config.yaml
encoder_isotropic: false
encoder_activation: "star_relu"
encoder_patch_size: [4, 4]
encoder_depths: [7, 7]
encoder_kernel_size: 3
latent_channels: 16
decoder_weight_standardization: false
decoder_channel_attention: "eca"
lr: 0.0027
one_sided: false
batch_size: 192
epochs: 9.8
Rows from block 11 of the encoder of a small image autoencoder, named by matrix and row number. Rows with one number belong to one neuron. Each number is 50 + 10 x the weight over its row's rms, rounded and kept within 0 to 99. All counts start at 0.
After each neuron's rows are labels from the 100 images, of 14976, where the neuron reaches its highest value: "peak at" is the part of the image that holds the peak. Only what is clearly more common there than usual is listed. The data: dashed paths with two dots that lie on the same path or on different ones.
# fc1: MLP up (encoder.blocks.11.mlp.fc1.weight, 384x192), inputs 0-63
# fc2: MLP down (encoder.blocks.11.mlp.fc2.weight, 192x384, transposed), outputs 0-63

fc1.298:47 51 48 53 50 40 49 80 29 62 56 48 63 56 57 49 59 56 60 52 29 49 48 65 65 43 41 55 49 54 49 65 62 60 36 48 41 59 53 51 46 55 55 67 48 36 44 57 60 52 58 51 57 36 55 53 49 47 55 52 49 70 59 46
fc2.298:34 58 46 39 38 43 46 84 54 72 48 50 55 50 57 63 59 56 36 50 49 41 33 49 44 48 49 40 50 60 44 54 58 57 43 39 54 45 43 43 67 43 52 51 50 35 58 53 59 47 58 39 44 53 48 53 61 52 52 54 48 38 59 65
peak at: top right; centre

fc1.61:54 25 62 66 49 55 59 50 34 56 53 69 45 38 58 42 70 61 64 54 42 41 35 45 67 44 46 50 47 41 55 53 55 55 49 49 60 36 57 53 36 46 45 46 47 53 52 50 45 57 57 42 29 55 52 44 55 53 56 42 72 55 47 47
fc2.61:37 60 47 46 37 52 59 46 53 53 64 76 28 54 63 48 51 53 49 44 46 45 51 44 44 58 47 50 51 45 47 31 57 62 63 54 59 38 28 63 41 42 34 52 66 50 54 58 50 35 37 50 55 47 40 47 27 58 47 55 48 47 36 53
peak at: bottom left

fc1.316:34 36 43 58 73 53 57 39 49 41 52 73 51 49 56 39 60 54 63 51 46 33 53 46 36 66 65 50 57 83 54 42 51 46 46 45 52 43 58 35 18 50 54 54 59 51 44 55 49 42 61 43 55 55 50 53 54 60 34 59 64 27 56 40
fc2.316:45 41 54 47 46 52 51 39 49 52 45 48 59 53 30 46 50 42 31 35 49 42 41 38 59 66 62 48 44 11 52 60 59 43 21 52 40 37 41 53 45 33 48 43 39 37 49 49 48 51 53 47 51 43 55 45 58 43 58 73 57 31 38 27
peak at: centre

fc1.318:50 47 50 49 65 72 58 17 52 52 47 49 49 59 46 54 56 40 61 57 44 50 55 52 54 26 29 53 38 47 49 58 57 42 58 59 55 42 47 50 55 60 61 41 46 61 52 61 45 41 60 52 51 60 47 49 51 44 63 42 54 32 48 53
fc2.318:58 52 53 53 44 65 64 12 49 43 49 58 65 48 59 43 43 45 26 54 48 54 47 61 62 55 32 46 61 48 49 51 43 60 57 52 74 45 57 52 26 46 58 66 54 55 52 64 55 62 41 34 49 57 56 53 59 55 52 38 75 51 49 60
peak at: bottom centre; centre

fc1.108:60 33 53 50 62 69 54 15 43 47 47 58 55 54 49 58 44 55 82 57 28 53 49 59 47 43 54 49 58 70 57 50 65 50 57 36 49 51 55 40 41 57 62 46 51 41 54 62 46 54 48 40 46 52 43 39 40 53 31 39 55 24 61 61
fc2.108:43 40 47 43 49 67 47 41 44 61 40 40 51 50 35 55 64 43 26 46 58 56 45 55 47 52 53 57 26 37 50 55 59 59 48 58 59 47 50 48 45 58 52 56 52 38 62 43 57 51 49 42 53 52 44 59 58 44 58 61 55 37 29 48
peak at: bottom centre

fc1.41:47 62 54 48 52 50 62 62 74 38 54 63 61 50 50 46 51 62 54 38 48 51 70 45 52 60 72 55 48 59 51 34 58 43 35 45 55 51 41 44 42 55 61 32 38 25 48 53 66 57 42 61 38 42 59 54 49 51 43 43 58 55 36 40
fc2.41:46 49 43 42 57 54 56 60 43 37 41 42 53 42 41 45 43 31 39 60 55 55 52 70 59 39 63 44 68 60 59 37 48 48 43 43 34 53 51 50 44 43 60 47 37 46 36 57 36 46 51 39 63 49 44 56 50 53 59 36 61 49 48 49
peak at: bottom left

fc1.66:44 32 52 48 46 37 52 12 43 46 48 52 62 51 62 53 46 50 49 57 52 57 61 61 61 65 31 56 47 67 47 60 79 56 66 49 24 62 51 59 33 61 49 43 42 56 59 65 61 41 45 42 60 38 44 50 46 53 55 41 59 41 60 40
fc2.66:23 61 57 48 60 62 46 25 40 54 62 47 62 30 56 55 44 56 42 46 43 56 23 56 63 61 43 47 46 41 50 48 59 29 61 43 42 29 42 37 44 48 44 39 46 50 45 46 59 58 44 47 43 52 47 52 45 40 36 51 51 50 52 68
peak at: middle right

fc1.372:49 47 44 62 36 44 64 30 48 33 52 47 43 35 36 55 49 32 54 57 49 44 70 57 61 46 50 61 54 40 63 40 61 50 37 65 44 45 40 45 32 56 38 44 61 44 52 39 46 45 85 28 58 44 54 33 72 68 69 44 52 38 53 45
fc2.372:57 45 54 71 46 62 77 35 47 41 42 61 50 56 32 48 63 64 42 57 44 60 44 47 49 49 47 50 47 57 53 46 64 40 31 64 40 67 66 41 36 58 55 51 35 53 74 56 62 47 31 39 62 50 35 62 55 52 41 56 45 47 66 50
peak at: top left

fc1.49:45 35 45 49 58 56 61 57 46 56 47 54 47 55 59 45 42 57 66 45 70 51 43 48 56 74 61 57 45 68 49 36 35 41 64 47 54 51 47 35 51 61 49 40 46 35 59 56 57 45 34 68 48 59 50 53 45 45 54 45 53 42 65 27
fc2.49:60 63 50 56 63 48 59 41 47 51 52 45 50 44 60 47 50 54 49 46 49 68 50 48 52 35 52 60 64 35 55 54 48 56 62 65 38 41 53 38 55 51 45 57 54 48 60 44 50 68 49 50 67 80 53 41 45 44 50 58 40 58 28 44
peak at: middle left; bottom left

fc1.0:50 43 56 56 37 65 48 58 46 59 46 55 33 38 55 53 63 48 42 54 57 56 63 55 61 59 63 46 62 73 61 50 67 85 71 53 56 47 70 52 52 63 51 32 28 53 47 51 45 63 56 47 56 55 54 44 58 53 42 59 37 44 66 41
fc2.0:48 53 48 55 32 64 45 40 55 62 50 57 44 60 42 52 56 45 55 58 49 43 60 48 33 58 64 49 47 49 46 58 68 19 77 61 52 55 50 53 66 52 47 52 62 59 46 67 48 45 45 37 42 49 53 59 40 43 81 30 50 54 35 72
peak at: bottom right

fc1.274:58 53 49 49 47 51 59 40 24 61 47 63 38 41 44 38 38 59 40 60 56 35 53 45 41 76 68 54 64 69 58 42 36 57 62 49 51 41 49 38 55 47 50 39 44 37 61 51 40 44 30 46 49 59 48 55 59 38 49 63 42 49 44 35
fc2.274:47 53 52 54 67 67 34 43 64 41 58 46 62 32 58 48 80 68 49 48 60 52 51 52 43 53 67 47 50 46 48 47 57 27 60 63 47 53 49 54 55 60 35 54 47 64 50 41 57 63 52 59 39 44 76 48 58 44 60 31 48 56 42 38
peak at: bottom right

fc1.296:48 51 48 41 48 56 46 36 51 47 56 40 38 46 56 55 69 56 64 40 69 73 48 33 54 54 46 62 44 63 52 48 65 38 61 39 56 48 34 42 58 36 59 53 28 32 30 48 51 65 48 46 29 53 46 47 47 55 80 68 64 35 42 67
fc2.296:37 56 45 48 48 23 62 50 61 47 29 58 40 48 39 46 49 51 48 36 60 50 53 59 54 51 52 32 57 31 33 63 50 58 46 38 54 45 60 57 30 52 55 52 50 51 37 48 47 49 50 54 35 52 43 44 44 58 53 39 33 56 52 52
peak at: centre

fc1.112:50 37 47 48 42 54 47 49 51 63 46 54 61 48 43 54 42 46 35 53 72 64 51 31 37 68 61 46 53 55 64 49 50 73 65 46 66 39 49 59 32 56 48 35 58 57 58 35 45 52 37 59 53 50 38 50 53 66 25 63 28 43 62 51
fc2.112:59 33 51 48 44 56 55 50 55 58 48 40 53 58 44 51 51 64 66 38 50 42 55 63 65 53 64 60 64 44 48 62 50 38 68 60 42 51 58 43 36 42 52 57 49 65 40 36 57 63 39 55 31 45 51 56 63 49 39 51 61 69 48 81
peak at: centre

fc1.264:58 34 45 45 36 46 50 64 42 49 41 55 51 49 49 46 40 53 54 41 64 50 53 32 50 54 44 46 49 66 53 58 36 59 29 54 69 43 35 56 61 64 47 46 51 40 54 50 46 46 53 55 49 42 48 61 54 46 42 52 42 48 49 38
fc2.264:50 30 59 45 47 59 39 55 57 56 62 71 56 41 41 44 36 54 60 60 53 52 54 47 61 42 51 52 68 52 53 50 34 37 42 65 35 53 48 40 60 33 50 46 50 49 57 47 55 49 45 59 42 50 35 56 30 44 65 39 59 39 45 65
peak at: top centre

fc1.205:48 50 45 48 46 57 57 37 39 49 42 53 27 60 56 37 65 31 54 66 54 54 64 49 46 50 30 43 38 43 64 57 38 33 42 43 55 57 48 45 52 54 45 48 38 47 40 26 50 18 38 53 46 55 45 44 61 44 60 55 61 60 59 51
fc2.205:59 28 62 56 58 54 41 41 55 57 56 51 48 56 47 56 65 44 56 48 62 39 44 41 52 56 46 70 66 36 43 43 61 50 45 51 54 46 50 40 81 46 44 44 49 64 47 60 58 70 47 52 44 48 51 52 55 56 40 34 61 46 42 43
peak at: centre; bottom centre

fc1.325:47 56 37 47 60 76 76 81 38 53 48 45 76 44 41 40 64 44 33 49 40 54 42 51 51 39 57 58 46 40 67 61 51 47 62 57 56 49 62 58 52 53 52 35 55 48 46 53 44 64 57 47 58 44 52 53 57 56 31 50 44 35 61 53
fc2.325:35 60 46 35 42 52 48 67 57 36 65 45 59 50 62 35 48 62 64 34 60 38 60 73 50 54 37 51 50 62 40 49 53 56 88 51 46 47 50 68 35 42 56 71 50 43 67 42 56 39 40 38 53 48 59 54 60 57 70 53 68 48 43 45
peak at: bottom centre

fc1.295:63 37 45 48 58 55 73 32 68 43 53 54 60 70 36 40 35 40 64 45 53 52 57 30 41 31 39 51 57 64 52 55 47 34 63 51 51 48 57 59 47 55 48 55 56 59 67 47 41 56 47 69 54 53 51 51 56 60 85 52 45 36 66 66
fc2.295:53 42 43 57 38 66 50 40 44 50 53 56 65 53 50 56 62 40 45 37 30 54 38 37 63 51 41 57 47 49 60 52 51 60 63 53 73 36 61 55 19 50 52 48 42 63 46 45 66 35 35 52 38 49 44 40 57 57 32 39 74 43 47 42
peak at: bottom centre

fc1.67:51 58 39 61 55 44 53 63 50 40 45 47 41 51 41 39 43 42 65 47 54 42 45 48 62 31 46 32 77 50 54 57 32 47 36 65 57 46 44 67 45 38 48 51 52 12 22 44 52 45 49 49 36 47 64 48 60 66 52 42 49 51 54 32
fc2.67:60 34 59 47 59 59 56 52 45 58 53 54 30 66 50 76 51 45 42 48 62 64 60 40 48 48 53 39 62 58 56 45 39 66 52 31 57 53 46 54 67 57 47 28 48 45 58 59 40 20 54 43 39 52 50 43 47 56 45 49 67 46 56 55
peak at: bottom left

fc1.12:30 65 55 44 52 49 51 26 63 48 58 33 38 48 47 53 55 56 41 51 59 46 45 24 68 52 60 45 54 34 52 40 46 40 75 47 57 43 42 51 53 52 54 56 59 50 46 58 37 50 61 46 53 54 46 42 77 45 61 60 46 46 53 39
fc2.12:44 55 52 62 45 70 42 39 44 48 63 42 60 50 54 35 63 59 51 67 48 51 49 51 58 39 48 45 43 55 32 44 43 61 56 38 56 33 37 38 40 64 49 37 46 50 55 59 63 50 24 45 46 59 43 51 48 66 35 40 63 55 60 54
peak at: bottom left

fc1.348:51 50 54 53 48 54 52 42 54 37 55 56 52 41 50 45 51 77 59 53 65 60 39 23 71 50 72 50 58 54 45 51 65 47 48 52 51 48 65 51 40 54 55 38 55 43 45 49 45 59 38 52 51 51 50 47 40 63 50 40 28 39 38 30
fc2.348:39 51 46 50 49 54 47 44 58 47 58 64 63 52 35 46 59 48 44 50 38 57 60 22 46 54 55 40 42 43 65 49 64 60 47 60 47 34 37 63 43 40 60 33 39 49 75 52 50 40 65 55 38 50 64 55 64 53 44 52 42 65 60 36
peak at: top centre; top left

fc1.119:43 47 56 53 63 51 49 72 49 36 52 40 39 59 54 45 54 31 57 54 35 52 49 46 44 46 32 51 57 37 55 53 38 41 17 41 55 40 55 33 44 48 64 41 64 35 47 36 41 67 50 61 49 52 54 54 45 34 54 42 59 57 51 44
fc2.119:50 48 37 53 64 50 57 40 56 44 48 39 51 55 58 59 54 51 45 48 58 24 65 46 51 50 60 53 24 57 57 30 41 49 51 42 44 52 65 29 50 50 49 54 51 42 78 35 58 55 65 53 63 49 54 64 60 51 69 50 43 48 31 41
peak at: bottom right

fc1.232:52 61 40 50 73 53 48 21 83 57 56 41 43 53 62 65 52 46 51 57 42 48 45 76 49 48 35 43 53 59 32 48 52 39 56 47 31 50 57 42 54 57 41 63 43 50 60 49 68 49 42 48 60 39 50 43 50 54 76 41 51 61 57 41
fc2.232:40 29 43 45 49 42 55 16 43 47 54 53 40 42 61 52 50 63 46 53 40 58 40 53 40 43 37 48 47 48 58 41 46 39 52 43 49 62 47 57 60 40 47 54 61 64 51 44 47 54 42 57 44 48 37 49 35 55 34 38 54 51 59 39
peak at: middle right; bottom right

fc1.11:37 58 52 51 59 44 47 71 36 51 59 45 46 23 61 56 61 49 19 59 61 48 52 51 53 56 63 57 41 38 76 55 43 62 49 54 38 43 52 54 55 54 55 49 47 33 40 68 52 67 61 39 51 45 49 61 50 51 47 59 38 58 50 26
fc2.11:21 53 50 56 51 46 54 64 51 59 61 46 44 54 52 43 49 50 72 49 44 41 49 58 31 54 54 46 51 58 50 48 44 39 56 67 31 61 42 55 66 49 46 58 44 42 44 44 57 41 51 56 70 43 58 56 54 48 44 63 51 45 43 62
peak at: top right

fc1.93:24 55 55 51 56 58 66 59 54 57 46 33 70 43 46 47 40 41 50 59 53 60 46 59 61 32 45 44 44 50 46 44 68 39 65 58 39 49 63 58 28 47 55 54 55 51 47 52 42 61 57 42 53 26 45 50 39 49 84 67 64 39 49 48
fc2.93:38 58 35 50 36 64 58 63 58 55 40 49 41 47 52 56 58 47 44 55 35 50 31 56 59 50 52 36 38 27 46 61 65 51 68 45 31 47 48 61 41 41 51 51 58 58 50 56 37 45 52 26 44 34 48 45 63 71 45 50 57 53 53 43
peak at: centre

fc1.170:57 72 52 45 59 48 61 36 60 47 47 51 57 62 55 28 44 68 52 55 33 58 51 82 62 46 70 48 45 44 46 33 40 59 56 39 25 59 47 35 50 56 32 61 42 56 40 42 42 51 44 58 50 42 63 42 60 43 42 43 53 49 60 47
fc2.170:47 84 56 44 52 45 51 37 37 51 42 40 45 43 48 46 65 32 39 42 43 47 58 52 59 45 58 44 56 57 38 62 39 43 53 41 38 38 42 46 54 62 38 36 42 52 48 56 53 35 52 36 32 52 58 56 38 67 34 51 54 63 70 43
peak at: top right

fc1.74:50 65 58 61 57 52 60 46 43 53 58 46 47 66 37 54 49 78 20 44 42 51 52 34 42 68 58 45 45 63 48 41 46 69 43 41 58 49 47 63 55 55 47 67 51 29 54 67 52 51 53 63 57 34 58 51 56 58 49 56 45 38 46 43
fc2.74:56 64 46 40 60 53 66 48 58 58 39 49 59 51 40 48 36 46 65 40 40 64 43 50 57 53 51 56 52 60 60 53 52 34 46 64 67 61 36 60 35 34 56 49 47 54 59 57 53 53 60 48 64 31 65 44 45 49 49 50 55 53 49 50
peak at: top right; bottom left

fc1.203:42 45 47 44 37 44 54 46 40 46 32 52 47 39 44 56 42 38 48 59 55 57 63 50 57 38 42 45 45 65 45 54 56 47 68 53 40 39 49 26 46 48 50 48 64 44 67 44 50 46 72 55 57 47 58 41 74 48 70 49 38 59 55 55
fc2.203:46 59 42 54 42 59 37 38 37 50 39 49 63 57 56 56 50 52 82 47 40 59 49 48 42 49 72 56 41 48 62 54 50 48 59 67 58 71 49 46 51 43 54 57 55 62 43 70 36 66 37 50 57 52 49 49 59 42 63 46 46 44 44 52
peak at: top right

fc1.87:54 54 52 52 42 54 48 61 40 63 40 50 47 68 48 51 49 45 46 58 61 44 57 59 55 74 43 50 55 68 38 50 52 64 64 53 17 44 55 53 48 61 32 59 46 71 53 38 64 48 59 67 51 51 45 54 51 48 52 54 59 60 60 50
fc2.87:46 60 47 60 40 56 57 54 44 73 53 60 52 35 60 48 49 54 60 54 40 38 53 49 63 42 42 51 57 15 48 38 53 34 49 40 43 47 62 53 43 46 45 51 58 72 45 38 30 46 52 61 33 52 54 58 37 40 42 33 54 42 45 59
peak at: bottom right

fc1.212:40 44 43 61 44 50 55 40 43 72 42 37 44 52 43 51 58 52 42 68 46 48 58 66 47 52 76 45 48 47 49 60 61 54 54 47 47 30 66 59 37 40 46 21 55 67 44 54 47 55 51 35 49 41 56 47 84 67 60 53 44 55 47 34
fc2.212:45 46 57 68 45 41 38 54 53 57 45 37 44 48 43 46 47 44 37 39 50 55 50 51 57 47 55 48 32 52 61 43 73 65 56 42 65 41 52 48 52 55 76 34 45 48 51 37 54 15 61 55 56 45 44 35 47 61 42 53 47 57 61 34
peak at: bottom left; top left

fc1.247:57 58 52 51 41 45 49 35 45 65 53 55 50 52 59 42 38 51 57 57 67 48 40 54 58 43 42 52 56 64 44 55 44 39 69 50 36 42 39 37 56 56 61 50 49 48 54 44 64 49 48 59 51 41 46 42 57 37 65 56 46 55 57 25
fc2.247:48 43 45 45 54 32 47 28 67 67 36 56 44 33 56 50 49 59 43 53 34 39 42 51 41 40 50 39 50 45 56 42 31 45 85 59 44 48 55 52 63 48 52 64 49 56 43 59 43 39 69 46 49 48 50 44 45 46 40 38 47 60 50 49
peak at: middle right

fc1.360:30 43 49 52 59 45 60 54 74 43 61 51 49 40 52 47 47 53 23 48 36 40 49 64 54 41 77 46 44 49 31 54 52 48 46 47 41 43 36 54 48 55 56 46 45 49 46 62 46 44 38 64 52 38 47 46 64 44 55 58 59 50 44 60
fc2.360:54 23 41 58 39 44 45 60 51 71 44 61 47 45 40 37 67 60 75 45 49 42 54 61 56 62 54 42 62 58 52 34 67 40 57 37 55 63 41 49 38 44 52 45 62 56 63 40 63 55 51 67 46 63 44 38 33 54 41 49 55 50 54 41
peak at: bottom left; middle left

fc1.187:58 50 51 55 46 62 47 49 48 49 32 43 54 50 52 52 46 49 84 51 57 58 46 42 52 60 39 40 63 41 63 36 56 52 62 62 45 46 56 42 53 55 41 47 47 52 51 45 50 58 51 43 44 54 52 56 47 43 52 60 52 56 36 22
fc2.187:57 42 71 44 44 67 46 50 58 45 57 46 32 40 71 74 35 41 46 53 50 45 49 43 49 24 52 55 60 30 62 64 34 60 44 40 46 15 47 42 48 51 27 56 52 44 43 58 50 57 47 43 46 30 45 63 56 54 59 40 39 59 60 54
peak at: top right

fc1.27:81 59 52 53 48 59 45 73 51 72 44 52 50 57 58 57 62 59 43 39 39 48 47 60 54 49 69 49 38 49 63 54 46 68 41 44 69 41 57 49 67 56 45 46 39 42 52 54 51 67 53 67 51 49 55 47 35 57 55 43 42 43 46 35
fc2.27:50 53 49 53 36 42 59 67 38 65 44 60 30 57 48 41 26 59 61 58 53 47 70 56 30 62 64 39 49 77 48 55 44 35 47 43 44 53 60 51 60 38 55 49 46 50 49 26 60 50 47 44 48 49 65 58 61 50 60 35 68 50 64 32
peak at: bottom centre

fc1.42:49 63 48 57 56 45 58 61 37 36 63 54 48 50 57 68 39 53 60 29 50 50 48 56 41 34 34 44 58 54 47 50 32 60 53 52 27 42 51 52 55 51 39 60 52 45 29 40 53 41 52 59 49 58 50 51 45 41 49 53 44 54 55 26
fc2.42:41 72 52 57 68 49 50 56 58 59 45 51 33 55 50 41 44 40 49 37 38 61 33 59 57 58 42 40 51 37 52 36 38 59 33 56 56 45 55 53 49 60 52 52 67 25 47 40 41 68 56 51 48 63 58 59 61 59 52 48 26 53 24 47
peak at: top right

fc1.100:47 68 45 56 39 45 62 36 74 53 56 51 33 53 50 54 53 35 40 66 55 39 49 55 64 43 36 51 51 51 41 57 60 47 48 39 42 60 62 48 55 62 48 38 50 52 43 59 49 45 53 69 41 51 44 38 50 56 39 62 40 62 40 41
fc2.100:53 59 75 43 57 63 61 55 56 59 60 47 65 51 35 38 67 63 54 55 55 66 39 46 46 62 49 65 39 41 30 37 38 58 41 41 47 51 52 59 37 42 46 65 51 61 59 54 33 35 76 60 41 25 47 57 27 68 48 49 41 35 46 52
peak at: bottom left

fc1.262:42 54 60 53 53 46 47 57 86 44 52 45 50 63 51 35 45 25 67 58 64 47 28 58 40 65 31 41 44 60 38 59 46 59 31 54 56 43 48 48 57 37 52 58 63 58 52 48 46 36 35 42 43 49 46 54 27 54 47 59 51 57 49 52
fc2.262:50 68 70 34 55 58 54 59 32 46 32 39 35 37 55 46 46 50 53 43 41 52 60 50 60 40 34 62 53 59 49 48 46 55 46 48 78 63 47 51 26 65 37 48 55 52 52 48 36 57 54 48 58 62 51 55 31 47 47 53 54 26 37 63
peak at: bottom left

fc1.162:37 63 58 59 51 52 39 47 59 55 58 60 49 67 53 56 67 78 28 54 26 47 53 45 41 48 67 50 61 32 54 56 52 75 41 51 47 44 44 64 53 45 49 37 45 60 54 41 45 65 64 53 39 36 56 41 53 49 53 45 63 40 39 43
fc2.162:46 35 43 56 52 46 44 36 63 57 63 69 45 63 36 52 72 55 45 41 65 37 63 50 48 64 53 38 49 65 44 38 76 42 48 53 61 72 41 53 56 62 67 44 54 63 33 37 62 43 50 64 49 50 42 35 48 47 53 58 48 49 56 33
peak at: middle left; top left

fc1.358:44 41 57 47 35 55 45 68 41 42 50 51 49 78 48 46 50 39 45 57 66 63 58 42 58 50 44 56 39 44 52 53 46 35 53 45 49 48 34 48 48 60 48 53 45 54 54 55 53 41 59 47 48 53 51 62 37 58 50 53 45 36 35 32
fc2.358:47 42 53 54 65 30 59 57 56 63 38 53 51 43 66 50 43 78 57 54 45 41 51 54 37 49 25 58 44 40 45 56 40 64 51 62 58 56 47 54 41 43 59 67 47 38 64 51 47 48 45 61 35 50 36 50 42 49 68 54 51 50 44 42
peak at: top right

fc1.309:52 36 52 52 44 53 51 60 48 57 54 51 39 30 40 63 42 53 66 46 51 46 50 60 54 51 43 44 59 67 56 45 54 28 64 51 36 38 47 47 47 58 55 56 51 30 62 39 51 57 57 59 32 63 49 51 60 39 57 56 56 47 64 54
fc2.309:39 39 45 58 55 71 51 45 53 53 68 53 20 51 29 54 48 54 41 41 44 45 46 65 60 55 52 68 69 44 58 60 44 43 55 66 50 47 53 58 42 54 52 62 44 45 38 67 49 38 49 35 68 45 39 52 41 22 51 40 54 51 54 60
peak at: top left

fc1.373:37 45 49 42 39 36 45 56 50 63 58 54 70 48 59 55 37 55 25 55 45 52 47 53 58 65 26 57 47 50 56 50 64 65 53 44 25 40 52 73 26 53 42 45 45 62 49 45 46 40 56 61 55 46 49 44 60 45 66 40 54 61 56 32
fc2.373:45 62 59 46 70 56 41 75 38 46 40 40 36 39 56 53 39 54 70 43 42 54 25 43 65 50 45 58 47 51 61 49 50 29 54 60 41 64 52 48 46 71 34 59 45 69 55 43 52 42 51 51 49 40 49 49 44 39 22 36 56 46 51 64
peak at: middle right

fc1.7:53 64 42 63 72 40 61 63 62 56 54 53 67 51 63 59 30 43 49 56 64 51 54 49 61 37 48 56 42 51 46 48 62 32 62 44 54 57 50 46 49 63 68 48 54 31 66 49 63 66 52 53 51 61 52 56 50 45 10 44 53 43 50 57
fc2.7:55 59 58 48 71 46 51 63 46 39 40 44 52 38 47 48 47 37 44 53 55 56 47 54 45 37 43 43 57 42 55 49 42 76 64 64 71 50 38 44 25 44 68 59 45 38 46 68 49 59 54 40 61 50 42 56 51 47 68 56 60 44 50 39
peak at: bottom centre; centre

fc1.36:63 48 40 50 36 54 44 32 49 47 53 63 40 59 51 59 44 52 51 67 75 57 66 55 49 48 11 62 49 55 37 59 52 39 56 48 41 58 43 60 39 54 36 47 44 50 58 43 36 40 43 45 53 49 54 48 69 53 38 64 48 46 65 59
fc2.36:46 40 70 60 46 61 54 51 54 50 72 43 63 55 48 48 60 56 46 37 44 45 47 72 53 43 41 26 38 47 49 50 54 40 54 43 67 59 41 51 33 77 50 44 47 43 42 50 40 39 51 52 31 56 40 56 59 50 62 47 42 47 45 58
peak at: top left; middle left

fc1.226:65 40 44 45 28 51 54 54 41 56 52 55 42 41 43 39 49 61 41 54 65 52 54 55 54 52 43 47 67 44 46 45 53 27 65 52 58 46 52 67 60 44 67 60 61 30 41 45 46 57 31 43 55 42 59 47 42 51 46 59 37 53 45 82
fc2.226:44 50 55 52 54 57 53 57 45 43 69 48 47 56 50 42 54 29 41 46 44 48 57 62 54 80 55 75 48 59 34 27 63 39 69 40 66 79 42 29 55 51 49 60 55 75 60 46 49 49 52 42 40 31 70 40 66 43 36 72 50 46 60 49
peak at: top left; middle left

fc1.323:55 34 52 38 40 33 65 37 54 38 48 53 63 61 57 46 49 43 64 50 49 47 35 66 47 48 26 47 29 47 35 59 63 42 50 44 46 51 59 50 23 56 56 40 34 65 51 56 45 50 63 67 60 48 45 41 40 45 78 53 61 40 49 49
fc2.323:72 47 59 51 53 51 44 54 37 52 50 54 39 45 44 54 31 41 42 50 32 53 45 49 61 50 54 42 40 38 51 48 74 52 35 39 58 35 48 53 33 50 45 46 45 67 49 47 47 39 61 32 44 36 44 37 43 39 32 54 44 40 40 34
peak at: centre

fc1.361:63 54 48 61 47 61 55 55 50 35 55 43 50 53 42 63 43 41 58 61 52 53 44 56 46 44 39 40 48 40 55 46 63 57 52 41 34 53 43 43 45 58 31 57 43 54 39 41 46 31 51 51 56 53 44 50 58 50 65 61 59 63 49 55
fc2.361:68 43 50 64 38 53 48 59 59 61 63 57 55 41 65 56 70 50 46 47 36 48 58 52 43 36 54 67 47 50 53 54 40 46 51 61 31 39 47 51 65 59 36 59 57 35 39 46 40 57 38 43 64 58 45 62 65 48 43 46 56 49 62 55
peak at: top right